python train.py --horizontal_flip=true --translate=0.06 --encoder_norm="batchnorm" --encoder_depths=[3, 6, 3] --decoder_norm="batchnorm" --decoder_activation="leaky_relu" --decoder_blocks_per_level=3 --decoder_block="plain" --decoder_upsampling="nearest_conv" --lr=0.0065 --decay_fraction=0.3 --warmup_steps=1750 --adamw_weight_decay_other_params=0.05
Rows from block 3 of the decoder, named by matrix and row number. Each number is 200 + 40 x the weight over its row's rms, rounded and kept within 0 to 999. All counts start at 0. After the name is the row's rms in percent of the matrix's.
# conv: 3x3 conv (decoder.decb.0.0.conv.weight, 96x96x3x3), inputs 8-15, a 3x3 kernel for each
conv.0,096,195,181,132,181,201,211,180,181,206,223,172,232,212,226,264,253,228,230,182,215,227,266,159,158,240,150,187,155,237,218,134,231,218,172,228,207,182,236,192,162,187,182,195,220,166,160,147,155,178,219,115,187,233,169,174,231,224,213,219,180,189,243,204,272,156,232,247,191,205,199,233,189
conv.1,101,258,185,176,261,208,197,207,173,181,173,232,244,131,146,201,172,119,160,258,179,182,313,261,234,256,218,170,156,161,85,203,187,152,205,186,194,239,242,233,195,193,228,173,185,202,181,171,166,181,194,212,147,180,238,171,188,190,187,185,136,228,212,148,296,241,232,308,280,253,305,278,230
conv.2,100,204,224,249,190,127,177,226,149,151,224,229,125,240,267,164,145,203,251,149,206,214,152,200,205,177,219,159,250,211,195,140,187,213,121,220,247,195,191,219,182,189,209,128,189,225,199,185,204,250,264,239,202,221,241,102,105,193,192,155,214,235,200,186,166,166,258,180,215,257,226,258,239
conv.3,100,140,152,241,150,185,226,165,215,173,174,197,259,192,217,247,165,219,233,177,152,105,252,209,162,250,184,174,208,224,228,211,164,128,159,105,102,179,203,271,188,166,157,234,192,135,209,202,193,213,255,232,175,208,233,126,225,220,171,221,199,94,115,144,148,156,128,219,254,173,249,259,253
conv.4,101,198,226,198,144,184,231,111,129,251,177,160,116,224,244,195,252,242,254,133,160,185,124,161,238,154,177,223,265,201,146,269,238,204,161,225,268,150,162,96,154,227,248,189,214,271,190,164,203,189,197,195,283,295,209,158,167,246,143,132,194,146,128,150,158,161,232,198,152,232,291,271,284
conv.5,094,131,95,249,154,154,268,173,174,241,236,207,125,134,181,123,136,207,182,150,304,190,176,224,179,183,229,270,117,233,163,151,302,123,110,148,111,139,214,181,133,255,228,188,139,218,281,226,163,176,169,167,166,179,231,233,238,251,248,203,202,236,200,131,172,221,252,211,164,233,218,194,236
conv.6,101,240,177,204,220,179,179,234,195,162,213,172,165,177,205,243,193,183,233,209,204,166,227,283,215,240,220,143,235,171,160,185,182,231,167,162,223,192,179,183,208,182,202,204,103,122,201,173,189,193,237,296,199,215,233,183,212,219,233,268,231,218,254,245,226,264,209,170,138,214,267,265,243
conv.7,103,260,222,250,190,213,202,207,214,169,215,236,218,128,191,260,177,174,197,259,156,167,241,187,242,115,177,212,132,262,150,211,180,170,302,176,230,152,217,214,190,195,203,247,155,177,188,186,179,224,211,222,150,165,200,232,212,192,206,209,155,73,189,225,198,215,234,251,246,229,167,239,295
conv.8,100,165,136,190,161,207,213,181,218,183,173,172,247,187,207,296,186,150,175,209,196,124,209,204,163,207,235,209,190,199,225,176,149,154,145,129,156,174,177,247,225,216,202,269,235,221,176,193,194,203,225,232,224,265,226,213,274,210,231,233,173,222,168,73,257,243,164,228,214,206,221,244,207
conv.9,098,198,257,274,206,216,232,156,168,170,154,170,180,146,196,249,150,151,214,196,256,278,191,190,182,182,147,115,202,234,215,194,264,265,196,232,203,242,170,185,213,152,201,258,148,98,180,219,221,188,194,186,224,230,225,248,187,155,234,196,177,180,183,195,219,233,220,223,206,201,219,285,234
conv.10,098,187,248,245,190,207,191,273,210,153,196,154,155,157,165,139,149,264,233,227,192,202,202,258,192,205,220,181,227,128,287,254,133,172,224,262,200,206,125,208,222,194,119,130,216,161,238,223,244,199,256,285,210,215,198,217,226,203,185,215,239,156,128,182,151,293,187,132,273,216,223,180,204
conv.11,105,207,175,203,235,185,186,240,239,237,177,160,139,157,185,153,184,231,256,180,173,125,189,179,187,267,241,231,267,253,210,137,199,180,123,201,241,239,228,159,177,216,203,178,187,207,196,202,218,160,195,165,192,223,148,205,245,318,155,187,249,214,225,175,165,224,234,220,221,234,209,249,182
conv.12,102,114,119,212,114,178,218,174,194,209,233,194,184,209,197,168,237,212,163,255,235,193,207,209,202,173,176,181,192,155,205,293,196,206,206,185,231,207,168,225,267,200,239,243,193,253,121,85,221,169,153,258,228,232,242,216,216,155,156,155,135,166,79,93,207,197,239,169,161,263,179,250,297
conv.13,099,192,167,223,261,259,246,246,247,209,167,205,246,216,253,262,217,238,216,163,195,243,174,175,212,213,175,178,203,176,201,232,231,238,207,219,239,165,172,181,234,261,203,205,196,211,248,247,207,203,238,222,160,183,167,208,202,120,162,203,206,130,120,123,246,198,172,238,198,259,226,169,222
conv.14,097,216,271,240,180,187,205,187,180,228,248,283,215,210,186,122,143,125,193,125,170,175,165,163,177,176,190,177,194,189,184,181,247,270,234,241,186,240,235,274,240,189,297,253,202,240,172,249,272,173,264,254,197,242,207,161,158,193,243,218,199,261,235,175,202,180,233,197,227,249,171,189,153
conv.15,102,273,225,131,231,217,192,188,219,240,210,234,210,227,193,188,239,202,225,147,168,258,240,229,239,198,228,215,152,133,110,219,189,230,211,206,211,204,234,218,219,140,204,238,169,151,252,214,214,219,213,183,185,187,167,189,222,212,205,202,131,215,208,160,212,194,238,216,246,210,162,232,170
conv.16,099,212,268,230,131,169,161,150,118,73,215,172,165,291,262,219,264,276,316,178,168,188,141,187,220,229,272,271,237,206,172,220,229,213,168,262,275,199,198,197,215,203,198,221,166,149,214,203,228,254,188,160,240,207,155,206,210,260,220,128,145,300,245,192,184,174,203,116,119,174,181,153,198
conv.17,100,288,214,189,263,200,228,240,176,236,166,226,171,222,277,155,154,197,175,195,228,264,180,166,219,212,162,200,210,163,244,197,197,242,203,252,305,175,208,185,159,240,237,173,202,272,208,189,174,197,201,152,196,278,233,214,242,229,167,129,171,245,245,233,215,197,220,202,136,167,205,155,128
conv.18,098,238,211,240,224,200,224,177,190,228,169,164,217,233,158,159,233,162,123,261,242,178,228,219,217,158,144,214,166,170,234,221,167,187,313,233,218,254,229,196,275,219,153,278,280,209,167,109,143,219,182,182,260,234,213,215,275,247,143,199,195,102,128,139,176,189,208,234,290,287,242,280,249
conv.19,096,177,212,186,215,232,192,225,224,161,207,182,139,176,162,185,200,126,267,208,201,174,196,210,229,222,252,271,178,179,169,146,214,147,245,232,117,191,193,139,196,237,218,228,177,196,158,210,251,172,218,156,212,293,172,196,204,247,162,175,217,139,196,211,268,205,216,239,128,215,227,200,168
conv.20,098,237,198,137,147,209,215,163,262,233,242,218,217,149,122,196,197,215,220,171,126,158,197,211,227,134,189,209,249,207,250,269,126,181,237,173,242,197,202,242,203,158,176,204,237,213,163,197,182,236,277,223,170,194,214,162,145,176,218,221,217,191,143,195,228,189,204,276,257,163,151,121,146
conv.21,103,177,156,208,164,123,195,208,140,176,80,119,132,130,195,170,103,150,186,260,273,248,250,265,243,199,229,163,209,143,162,193,117,120,185,179,214,202,172,180,204,164,126,183,160,174,157,201,229,181,214,207,164,179,214,167,216,219,162,186,187,172,214,183,145,226,215,127,259,233,275,299,226
conv.22,100,180,239,240,181,231,242,134,151,189,144,135,196,187,210,278,227,197,224,163,125,185,233,128,149,286,196,184,216,261,252,228,212,182,290,202,167,196,237,184,211,206,221,240,224,206,186,185,205,179,218,203,202,271,269,232,181,180,238,167,167,220,162,154,237,121,135,261,161,191,222,308,304
conv.23,093,160,196,185,225,250,188,225,272,239,181,167,228,166,141,250,206,203,264,194,149,208,186,199,222,169,172,170,141,150,206,167,91,168,165,175,233,162,204,215,258,138,154,231,164,176,224,239,217,232,234,216,223,204,169,188,195,173,167,225,226,137,165,171,230,184,224,175,149,160,198,159,165
conv.24,094,165,175,188,206,189,219,250,226,183,195,250,153,237,221,205,264,272,215,187,168,193,164,194,234,153,170,243,174,236,205,175,252,182,228,215,161,123,155,200,64,144,191,90,141,148,143,189,235,233,215,194,229,212,247,211,161,136,275,266,189,233,239,221,225,186,216,257,240,191,264,146,173
conv.25,095,227,114,230,225,32,216,203,123,221,225,272,162,202,209,210,217,241,241,183,212,201,180,224,245,209,214,141,197,247,193,146,249,161,207,226,151,117,166,174,115,155,218,194,222,248,154,215,185,156,198,192,201,208,271,174,157,141,183,238,193,138,259,225,156,157,213,230,202,132,242,172,142
conv.26,104,167,179,256,134,105,240,222,202,271,158,259,149,220,261,188,205,158,152,195,208,203,212,236,227,139,202,195,240,192,186,74,172,219,219,223,227,281,223,182,165,107,275,252,170,174,180,151,254,170,192,222,208,198,197,186,156,247,220,196,166,134,218,144,218,171,329,220,177,224,148,261,228
conv.27,094,148,151,266,129,163,259,178,203,229,252,209,195,223,175,203,221,178,184,162,213,259,193,220,227,221,214,168,261,182,159,247,174,206,253,190,169,141,200,192,190,145,201,206,161,187,229,191,105,218,159,177,165,180,213,161,183,222,164,235,234,176,194,140,187,204,223,278,187,153,249,237,202
conv.28,104,224,210,187,199,132,118,164,150,178,192,194,170,202,150,124,243,205,189,124,158,183,172,170,209,191,179,182,211,180,130,193,175,200,218,221,239,165,135,182,155,91,143,121,160,229,89,170,290,100,159,249,122,159,207,114,117,172,114,141,203,164,158,200,219,186,238,207,205,191,194,220,179
conv.29,103,223,223,242,169,174,223,172,148,195,259,234,174,241,247,220,260,295,179,277,211,205,231,187,214,134,166,214,225,163,226,314,142,241,281,115,217,165,227,242,173,174,190,127,198,219,218,195,183,189,151,216,166,152,218,283,208,216,218,187,155,99,129,204,234,214,213,282,267,154,291,233,202
conv.30,105,264,208,202,219,200,208,172,160,167,181,188,191,217,189,199,269,219,181,176,185,243,178,197,237,224,219,188,148,150,184,190,208,189,184,247,251,195,175,145,173,170,145,181,186,167,113,178,157,150,174,146,166,190,173,200,188,197,145,164,206,149,162,215,222,242,293,217,172,198,159,157,202
conv.31,102,228,237,208,241,244,177,200,172,192,227,281,270,211,249,173,225,209,130,260,137,201,191,149,226,164,234,243,202,249,148,233,126,154,179,150,248,206,248,217,243,156,192,169,201,249,224,236,202,189,130,166,213,162,183,221,179,114,218,194,159,218,174,153,234,190,177,179,159,172,107,137,211
conv.32,097,218,187,176,135,162,200,142,154,156,194,213,225,172,180,192,157,201,214,194,222,221,246,243,212,132,86,86,126,99,99,234,208,148,286,269,237,193,207,179,233,267,235,217,196,224,217,243,223,215,262,261,194,208,209,160,215,216,191,232,252,150,163,204,253,269,219,203,196,146,223,144,80
conv.33,104,219,177,139,275,228,155,272,224,162,230,240,234,257,219,220,209,183,223,238,266,249,222,255,247,252,270,239,182,129,180,209,200,233,239,239,259,190,156,154,124,140,200,203,226,282,200,218,243,167,188,222,186,259,251,189,194,196,229,210,231,220,154,163,226,191,208,267,197,182,231,200,177
conv.34,100,248,213,177,241,223,181,230,238,185,204,158,169,192,165,189,184,228,251,136,132,187,165,169,221,189,229,251,239,198,234,237,196,214,260,212,197,257,172,177,276,211,201,151,164,225,185,211,208,194,173,183,215,170,174,186,169,229,198,203,232,207,229,235,253,298,255,170,239,194,181,270,273
conv.35,097,222,239,197,176,209,196,190,218,227,182,192,207,231,183,132,198,177,167,244,180,147,209,181,194,173,153,175,262,229,180,254,174,183,202,170,246,186,172,146,198,174,176,147,163,179,219,181,165,152,120,187,166,189,233,153,205,264,153,166,215,210,181,190,230,199,159,179,148,163,219,179,168
conv.36,099,200,192,229,232,171,177,238,193,212,123,222,226,106,246,217,139,201,183,205,186,159,195,184,180,213,201,204,200,193,162,194,178,172,159,191,222,221,207,218,233,190,185,201,193,209,275,218,215,261,236,228,218,191,203,247,198,179,254,191,161,181,128,136,288,208,166,236,189,239,274,298,347
conv.37,097,187,222,230,194,193,226,240,203,248,171,202,185,197,270,225,198,199,185,96,169,164,158,178,217,241,214,247,221,262,149,181,255,94,216,246,153,200,206,134,176,261,188,170,148,121,241,223,210,212,193,155,210,179,125,151,179,218,229,183,193,230,228,209,202,251,283,172,141,204,345,254,272
conv.38,098,214,245,165,214,210,140,208,182,176,165,157,188,209,184,151,215,207,209,210,222,215,222,257,256,214,250,216,207,190,187,208,161,201,197,200,275,176,184,178,257,175,93,241,132,110,156,158,139,155,177,183,175,175,168,207,167,202,213,166,179,170,162,162,284,224,151,187,215,227,189,210,209
conv.39,102,257,183,210,276,214,190,192,194,199,172,237,201,168,239,277,206,177,263,177,179,197,187,209,189,140,179,166,188,157,176,152,99,264,194,155,254,250,241,283,204,126,287,207,141,183,238,251,245,147,171,247,149,216,257,224,199,226,188,206,169,121,153,112,219,228,268,196,146,164,251,240,127
conv.40,091,189,120,169,182,156,203,190,187,239,225,184,142,233,201,188,206,179,131,186,200,177,212,233,180,160,255,230,144,198,217,151,196,262,177,191,235,182,197,255,187,190,261,228,195,213,161,198,199,191,222,220,227,219,181,149,212,236,136,175,155,111,123,121,177,181,250,215,246,253,215,268,244
conv.41,098,169,163,288,201,164,258,200,150,172,170,115,130,161,221,211,148,211,198,195,181,203,200,166,204,112,128,193,230,234,218,276,255,200,192,165,169,187,161,75,183,163,120,129,86,117,229,226,209,171,157,185,179,145,173,182,189,196,195,198,181,226,242,229,228,285,225,192,228,241,233,194,209
conv.42,108,186,197,174,190,163,130,167,144,171,133,199,231,223,263,227,227,207,212,155,199,247,151,217,274,112,203,265,209,181,168,179,151,134,278,260,231,225,207,216,217,237,233,170,256,283,210,275,237,178,230,180,225,199,175,244,242,267,204,218,241,164,210,223,287,280,254,150,184,230,218,181,169
conv.43,093,169,238,194,173,204,170,263,220,155,166,152,243,195,232,301,222,233,227,247,232,264,237,238,215,189,189,212,183,212,255,213,235,293,241,206,206,215,208,159,211,191,152,209,185,104,208,212,265,130,151,204,189,184,175,146,175,176,152,188,156,158,218,241,260,197,208,212,142,167,224,194,221
conv.44,101,166,208,193,198,232,217,210,286,290,136,149,154,203,200,197,211,214,223,241,215,197,259,197,204,255,202,220,179,103,121,237,189,187,251,214,178,213,197,132,249,204,137,188,197,187,132,160,245,128,141,185,171,166,161,186,173,202,231,167,174,249,142,134,166,204,213,174,233,231,208,300,327
conv.45,100,241,214,250,261,194,185,298,212,165,226,234,238,180,212,216,237,205,173,202,203,181,181,155,133,158,168,172,171,188,189,192,206,212,209,194,197,241,210,194,252,209,149,293,262,164,196,186,176,191,149,132,197,159,182,288,208,159,227,190,131,187,194,153,205,242,195,229,229,142,215,246,223
conv.46,101,154,207,281,218,199,210,234,233,220,207,249,153,183,193,173,216,167,127,208,201,232,204,187,219,232,190,194,138,182,233,182,209,154,225,167,89,254,245,191,201,218,162,174,161,154,230,247,244,196,203,216,168,160,159,276,248,171,239,233,224,118,137,225,235,209,254,201,139,204,215,209,253
conv.47,100,253,236,213,282,201,177,221,197,182,175,154,159,215,112,198,232,199,221,183,139,146,223,228,184,205,195,218,201,178,222,193,150,142,222,204,150,208,156,228,225,140,175,158,185,219,203,206,150,152,231,180,198,195,207,208,194,173,210,204,172,134,143,195,258,84,106,185,181,159,165,178,231
conv.48,116,208,262,190,166,217,184,130,116,112,201,212,241,149,234,219,72,166,247,230,178,146,187,169,192,161,139,215,177,195,173,241,240,163,232,243,247,222,230,209,221,252,243,201,156,230,268,253,174,259,208,135,236,215,174,281,221,231,286,190,188,239,217,154,216,209,168,191,137,178,267,179,159
conv.49,100,240,282,180,205,237,144,216,194,163,155,154,287,172,206,210,165,190,152,273,244,212,247,221,193,185,204,210,227,168,213,267,214,266,277,236,261,226,110,202,201,119,222,228,140,191,259,319,274,215,219,185,179,195,159,216,223,219,222,187,188,280,239,189,229,222,189,231,243,208,204,267,205
conv.50,101,192,133,137,151,133,200,193,153,215,164,184,138,193,286,204,167,266,208,206,252,208,191,171,179,220,160,176,242,227,182,221,300,222,88,139,163,117,139,138,160,217,207,193,189,196,202,214,170,229,231,149,218,206,141,115,157,231,173,137,162,200,221,200,273,240,191,286,195,169,282,165,148
conv.51,101,187,178,255,179,189,184,230,172,95,230,160,135,193,277,268,167,229,227,178,184,210,173,185,219,203,198,172,241,210,159,192,212,226,207,194,280,207,214,148,150,199,201,204,150,196,214,201,204,263,183,188,273,265,236,193,212,221,144,179,206,144,178,149,203,218,192,276,184,166,274,269,209
conv.52,092,235,251,256,153,218,210,91,169,172,217,142,237,295,203,225,222,222,247,252,234,161,249,231,183,256,149,178,190,226,202,176,274,176,160,238,164,201,217,132,133,270,151,98,230,210,127,161,211,191,235,196,202,265,188,163,228,159,180,221,170,273,236,170,257,245,186,279,224,204,313,130,82
conv.53,098,233,212,181,162,103,130,227,219,247,222,222,202,171,193,208,143,190,220,148,175,136,174,191,172,204,165,174,219,213,233,179,255,238,218,244,222,175,168,188,136,233,288,198,240,225,201,179,139,180,215,209,246,232,177,230,163,157,233,209,167,167,207,170,262,228,235,151,112,168,168,172,263
conv.54,098,185,160,170,157,147,130,164,144,144,142,173,156,150,160,156,221,226,153,203,251,285,193,236,239,208,210,156,206,209,203,175,193,208,189,237,244,178,151,164,200,196,190,211,242,262,207,190,188,277,211,231,250,206,195,286,317,217,256,287,222,238,234,175,154,188,223,215,137,158,183,188,229
conv.55,097,247,266,150,220,284,186,197,269,201,106,132,250,135,140,233,159,190,236,243,230,258,195,147,190,193,194,227,188,192,187,230,247,218,244,219,234,190,223,166,175,166,120,292,230,198,173,201,204,208,167,147,238,180,191,170,171,164,186,171,191,143,147,199,236,171,208,289,209,198,219,145,167
conv.56,100,172,173,192,235,233,214,273,262,227,147,225,213,203,213,184,154,100,146,214,263,231,209,217,181,223,218,176,190,192,222,164,137,227,197,153,152,292,243,219,304,179,233,257,214,197,229,187,247,199,198,218,195,229,248,192,166,151,203,190,104,208,250,198,190,161,219,185,178,174,242,251,193
conv.57,111,189,240,194,183,236,217,197,221,201,152,207,247,224,213,200,252,236,222,199,168,162,226,201,170,222,169,188,206,221,238,296,273,215,276,241,171,188,176,218,254,225,194,259,238,203,245,189,132,186,180,139,187,177,145,184,231,229,184,199,239,181,169,263,283,238,177,209,192,132,191,139,70
conv.58,098,201,168,194,264,239,241,192,186,216,230,280,300,264,248,243,151,186,200,238,195,120,220,218,177,219,266,261,243,209,206,194,155,146,206,182,202,276,289,280,225,241,229,209,243,233,212,251,278,228,182,200,248,189,221,210,221,186,163,168,222,221,212,229,140,200,210,177,273,320,157,124,192
conv.59,102,163,120,185,181,160,213,245,151,207,167,195,189,193,252,195,300,302,178,104,154,112,126,164,115,210,240,196,196,197,200,212,185,201,154,172,189,181,218,223,221,195,211,273,201,221,194,172,230,223,225,294,197,181,229,273,222,122,243,218,158,223,198,186,214,216,239,192,203,270,117,217,346
conv.60,100,211,208,215,175,214,177,214,249,195,179,160,221,205,216,217,223,243,178,228,234,225,209,241,218,175,168,181,209,180,204,234,187,181,199,186,180,215,213,200,174,196,154,146,197,197,180,163,169,174,151,192,161,172,204,168,178,130,206,201,151,252,180,147,219,237,176,135,147,167,135,133,215
conv.61,104,255,259,252,236,231,224,197,178,195,223,171,162,226,171,141,226,206,183,147,212,236,149,180,214,212,229,210,251,222,172,226,163,128,211,138,168,250,239,194,213,191,183,207,171,183,191,194,210,179,186,229,163,191,248,220,213,221,148,144,179,161,169,183,159,235,307,234,258,292,222,221,207
conv.62,106,232,195,222,291,248,229,200,175,208,141,158,155,216,247,159,164,234,190,252,227,195,191,176,146,214,230,183,201,165,199,221,151,206,114,152,191,203,200,244,265,250,195,114,182,215,224,205,202,176,152,197,215,194,159,202,248,199,126,143,168,234,177,218,256,213,199,192,167,223,227,138,226
conv.63,106,241,234,264,215,183,221,124,83,117,188,180,243,223,184,148,253,224,171,212,182,179,209,240,228,201,222,175,226,179,200,188,151,229,200,196,219,185,152,184,178,171,191,234,269,242,202,221,225,171,223,234,264,271,225,148,161,128,167,210,199,210,235,237,255,234,198,241,266,243,202,189,157
conv.64,101,269,215,190,209,175,178,160,143,184,196,230,235,177,241,282,224,211,161,188,177,157,166,171,161,154,132,142,246,205,239,188,142,209,212,166,214,158,210,227,168,176,180,184,221,181,160,166,196,196,223,209,201,226,188,172,104,92,253,264,266,190,248,349,167,171,201,123,105,135,121,199,172
conv.65,102,222,171,154,193,175,189,230,191,137,202,157,177,231,171,165,223,235,196,156,170,232,82,173,263,161,193,240,263,218,181,264,235,131,250,221,90,164,175,205,138,192,229,151,192,205,175,171,224,172,154,183,180,183,224,214,237,257,207,206,207,209,156,140,142,224,283,152,201,225,160,188,268
conv.66,108,202,138,155,235,187,155,204,218,158,224,273,192,178,213,229,107,141,205,143,181,194,200,192,172,233,197,184,163,201,184,163,237,225,189,227,196,194,195,218,235,221,228,315,246,176,248,260,203,235,231,208,277,246,207,203,227,219,197,251,241,200,211,217,245,205,220,231,167,164,225,185,167
conv.67,106,207,158,180,224,172,145,183,214,213,273,236,240,179,177,227,204,160,180,183,179,116,228,183,133,266,176,142,151,198,193,101,194,197,181,182,171,158,189,183,183,255,253,255,199,212,187,217,190,170,194,176,229,260,219,199,247,205,185,212,180,214,183,108,212,185,160,168,129,125,214,276,228
conv.68,099,238,188,162,124,107,214,129,170,246,176,216,203,199,139,150,212,143,216,197,185,190,256,246,153,251,237,130,200,178,266,95,224,264,211,275,150,202,134,238,96,139,278,186,220,149,233,194,190,222,239,167,222,199,136,193,188,181,235,228,183,193,192,150,202,147,218,193,207,167,167,212,113
conv.69,102,187,164,165,180,194,149,144,200,167,166,210,313,208,204,241,165,146,134,162,140,177,216,175,226,210,171,219,200,229,272,189,183,217,259,233,203,188,192,196,186,228,241,153,184,203,201,243,200,171,209,177,180,205,140,125,188,183,190,263,277,197,204,242,159,140,238,172,142,187,282,232,184
conv.70,103,160,188,254,167,187,237,204,218,208,213,220,148,208,199,139,147,132,192,153,170,233,150,175,227,206,149,172,209,222,254,173,200,222,171,245,265,244,261,224,227,274,188,168,181,152,267,208,171,217,217,210,233,252,200,225,225,195,207,190,189,220,179,153,191,228,251,154,168,273,228,243,267
conv.71,097,195,213,229,176,205,167,208,233,164,178,236,282,199,266,285,195,219,250,191,173,197,241,211,235,269,241,253,132,172,173,169,195,154,191,183,147,222,232,223,217,218,183,193,161,159,227,288,257,192,250,185,203,236,164,184,228,198,230,270,288,259,272,278,249,167,167,160,137,197,207,197,161
conv.72,097,224,191,117,239,241,230,203,209,234,220,138,152,205,212,239,190,179,207,108,178,211,199,219,206,210,218,191,218,250,265,160,223,254,172,188,205,167,181,199,222,222,269,249,224,283,208,232,236,269,255,233,235,209,194,140,65,123,190,115,125,232,205,180,290,223,190,254,200,181,195,167,137
conv.73,102,236,178,152,144,167,194,200,191,226,216,211,212,138,197,210,170,160,174,224,163,150,249,207,176,152,185,157,161,207,164,244,203,205,251,194,224,195,229,155,207,234,156,243,199,152,184,219,179,235,229,210,238,212,193,92,128,194,160,193,219,113,213,306,228,281,288,196,192,230,206,254,261
conv.74,094,123,178,259,114,176,219,192,202,186,188,148,136,186,219,176,189,198,183,229,273,208,215,199,156,236,199,175,165,253,168,171,280,173,149,171,174,72,244,216,171,325,191,232,261,191,183,248,253,169,201,216,158,169,258,230,233,193,207,237,227,183,240,236,293,256,245,193,181,228,189,174,251
conv.75,102,221,177,218,205,194,193,178,231,205,170,153,161,155,191,234,151,165,256,174,251,211,199,239,204,193,201,219,187,216,233,178,224,174,165,208,215,183,161,197,232,248,151,242,276,201,205,215,255,218,200,228,304,218,206,153,184,251,201,232,255,193,264,291,215,252,179,149,188,210,223,159,122
conv.76,102,237,231,186,178,209,201,183,206,211,184,185,236,188,173,273,180,214,241,225,231,189,272,206,150,158,173,226,156,181,180,183,236,151,223,237,168,217,205,270,162,185,187,171,213,211,109,183,198,131,221,178,171,211,237,210,250,216,195,198,192,191,173,168,243,154,174,179,202,124,152,177,166
conv.77,091,267,257,254,228,221,229,187,188,208,204,205,167,208,207,145,217,227,175,258,245,275,157,154,161,128,112,113,268,201,148,275,200,127,268,219,173,170,174,151,187,226,222,211,224,227,204,192,197,224,192,163,246,220,203,213,161,173,163,148,191,116,151,200,211,242,273,185,203,217,189,211,233
conv.78,105,185,167,137,142,163,172,194,218,223,288,232,162,253,163,157,198,210,203,230,163,172,142,189,236,183,288,268,211,190,153,155,140,179,187,173,207,199,172,135,147,165,209,177,222,237,183,171,189,230,203,196,187,224,218,202,197,247,194,197,217,233,272,232,198,217,222,253,229,158,139,166,241
conv.79,102,98,151,98,130,137,76,185,188,183,179,185,167,238,172,174,287,224,287,237,201,243,205,183,189,168,178,150,241,236,210,184,212,292,193,208,199,212,220,163,175,154,156,239,240,207,243,268,254,181,214,172,149,185,164,244,147,95,241,193,164,170,184,197,196,110,159,267,219,238,259,235,218
conv.80,096,283,209,206,249,185,171,265,205,169,197,196,177,205,225,190,266,218,172,171,224,257,111,171,207,191,225,191,230,166,148,211,182,189,249,213,162,104,141,142,104,178,198,159,206,183,261,189,206,236,153,171,228,186,161,220,196,221,176,149,139,231,202,186,248,228,227,303,196,135,302,237,194
conv.81,097,252,227,236,221,223,215,194,240,237,187,187,185,254,250,246,309,243,204,206,225,214,219,204,162,220,177,125,219,198,186,204,212,212,174,175,159,176,239,292,126,177,282,178,165,225,188,170,138,182,191,215,226,249,278,217,211,216,219,228,203,199,217,227,195,225,240,162,184,257,156,203,245
conv.82,093,247,302,251,196,185,174,221,145,151,220,232,281,210,178,244,179,202,238,181,179,237,198,187,173,127,171,120,216,213,231,204,171,259,207,144,220,287,284,227,241,149,204,198,198,272,290,172,153,232,196,165,197,232,227,161,152,178,210,211,168,207,225,181,201,106,227,246,217,162,155,203,163
conv.83,098,221,251,271,205,220,194,192,195,175,129,138,132,187,129,175,224,162,195,292,242,231,223,201,190,196,186,167,204,224,194,197,150,194,235,166,173,234,244,226,209,126,146,241,207,155,222,216,238,149,121,189,200,174,206,195,162,126,205,213,153,257,252,233,243,229,210,191,172,165,177,219,182
conv.84,093,202,162,197,234,100,139,307,159,126,245,240,175,223,271,229,213,238,262,232,277,207,241,265,214,291,253,161,238,177,132,222,275,203,163,213,181,176,197,204,162,205,273,180,143,291,135,194,181,55,162,172,98,164,175,184,173,220,205,166,163,195,204,123,238,244,218,204,186,209,225,219,169
conv.85,099,151,166,141,174,128,158,217,224,260,198,200,217,243,181,190,200,199,168,205,171,166,197,213,146,173,205,183,198,139,208,157,123,221,274,255,196,228,171,212,189,150,196,195,280,188,182,180,166,176,210,200,235,205,190,202,205,217,217,233,194,214,216,219,147,168,191,111,278,257,174,208,257
conv.86,101,227,225,203,265,229,218,202,175,164,196,264,218,291,256,158,267,241,221,180,175,177,201,174,167,187,189,166,208,208,182,201,179,109,180,195,161,183,218,216,158,173,173,177,230,298,182,201,159,199,196,182,213,200,242,264,218,197,207,181,206,189,139,147,212,165,157,266,271,223,213,193,166
conv.87,103,181,191,227,207,241,276,196,239,257,209,174,240,217,193,252,261,221,223,256,256,191,250,202,173,216,185,189,150,108,108,230,217,173,221,168,215,210,178,177,162,190,155,159,153,140,192,186,196,161,170,186,125,136,182,184,190,187,138,173,184,157,183,175,212,202,181,264,222,173,255,212,169
conv.88,097,201,232,212,189,233,199,220,216,164,171,199,187,184,200,215,158,168,220,194,202,202,234,212,204,205,200,206,308,256,168,233,195,179,179,180,217,182,227,187,202,231,228,210,177,206,212,225,234,226,252,276,201,241,246,236,199,239,239,207,215,196,189,210,214,244,246,232,218,246,229,211,255
conv.89,099,289,211,157,256,207,155,193,194,166,147,180,208,166,186,227,168,191,219,170,192,162,234,216,193,238,182,128,187,208,197,165,197,205,218,234,308,186,188,171,179,203,201,156,161,238,240,228,248,247,231,236,197,200,223,79,152,156,84,156,158,81,128,138,279,244,206,241,202,178,220,184,122
conv.90,097,179,182,187,196,161,181,162,112,221,221,195,219,233,227,204,216,244,169,108,133,189,175,165,166,234,185,176,146,143,164,166,127,160,177,136,110,164,193,205,235,226,187,220,247,234,197,174,213,275,205,190,262,228,174,156,202,170,198,234,180,230,255,228,275,191,212,267,168,188,222,170,219
conv.91,098,268,200,228,235,176,205,161,151,232,156,151,193,252,197,164,267,191,158,95,167,175,114,171,185,213,254,213,167,205,216,147,215,210,172,261,243,199,156,108,225,266,211,192,288,250,210,210,156,232,214,198,244,228,214,94,140,137,116,183,212,197,237,223,245,221,149,217,192,178,235,190,132
conv.92,106,233,167,158,281,189,180,235,163,225,193,229,164,214,218,147,172,199,212,165,212,191,198,172,203,168,186,222,174,184,182,225,244,187,203,186,200,303,205,192,287,193,162,223,152,192,177,202,214,233,185,177,318,224,227,274,235,276,250,178,242,247,200,200,99,163,235,133,202,236,242,242,178
conv.93,097,154,117,146,129,189,250,261,264,237,299,227,209,163,148,204,205,196,145,152,171,240,193,219,229,211,214,189,155,199,241,181,251,202,212,224,187,132,225,190,139,285,184,193,272,200,145,213,207,225,234,180,163,181,160,182,172,171,235,177,126,208,208,215,149,231,206,257,225,168,173,220,271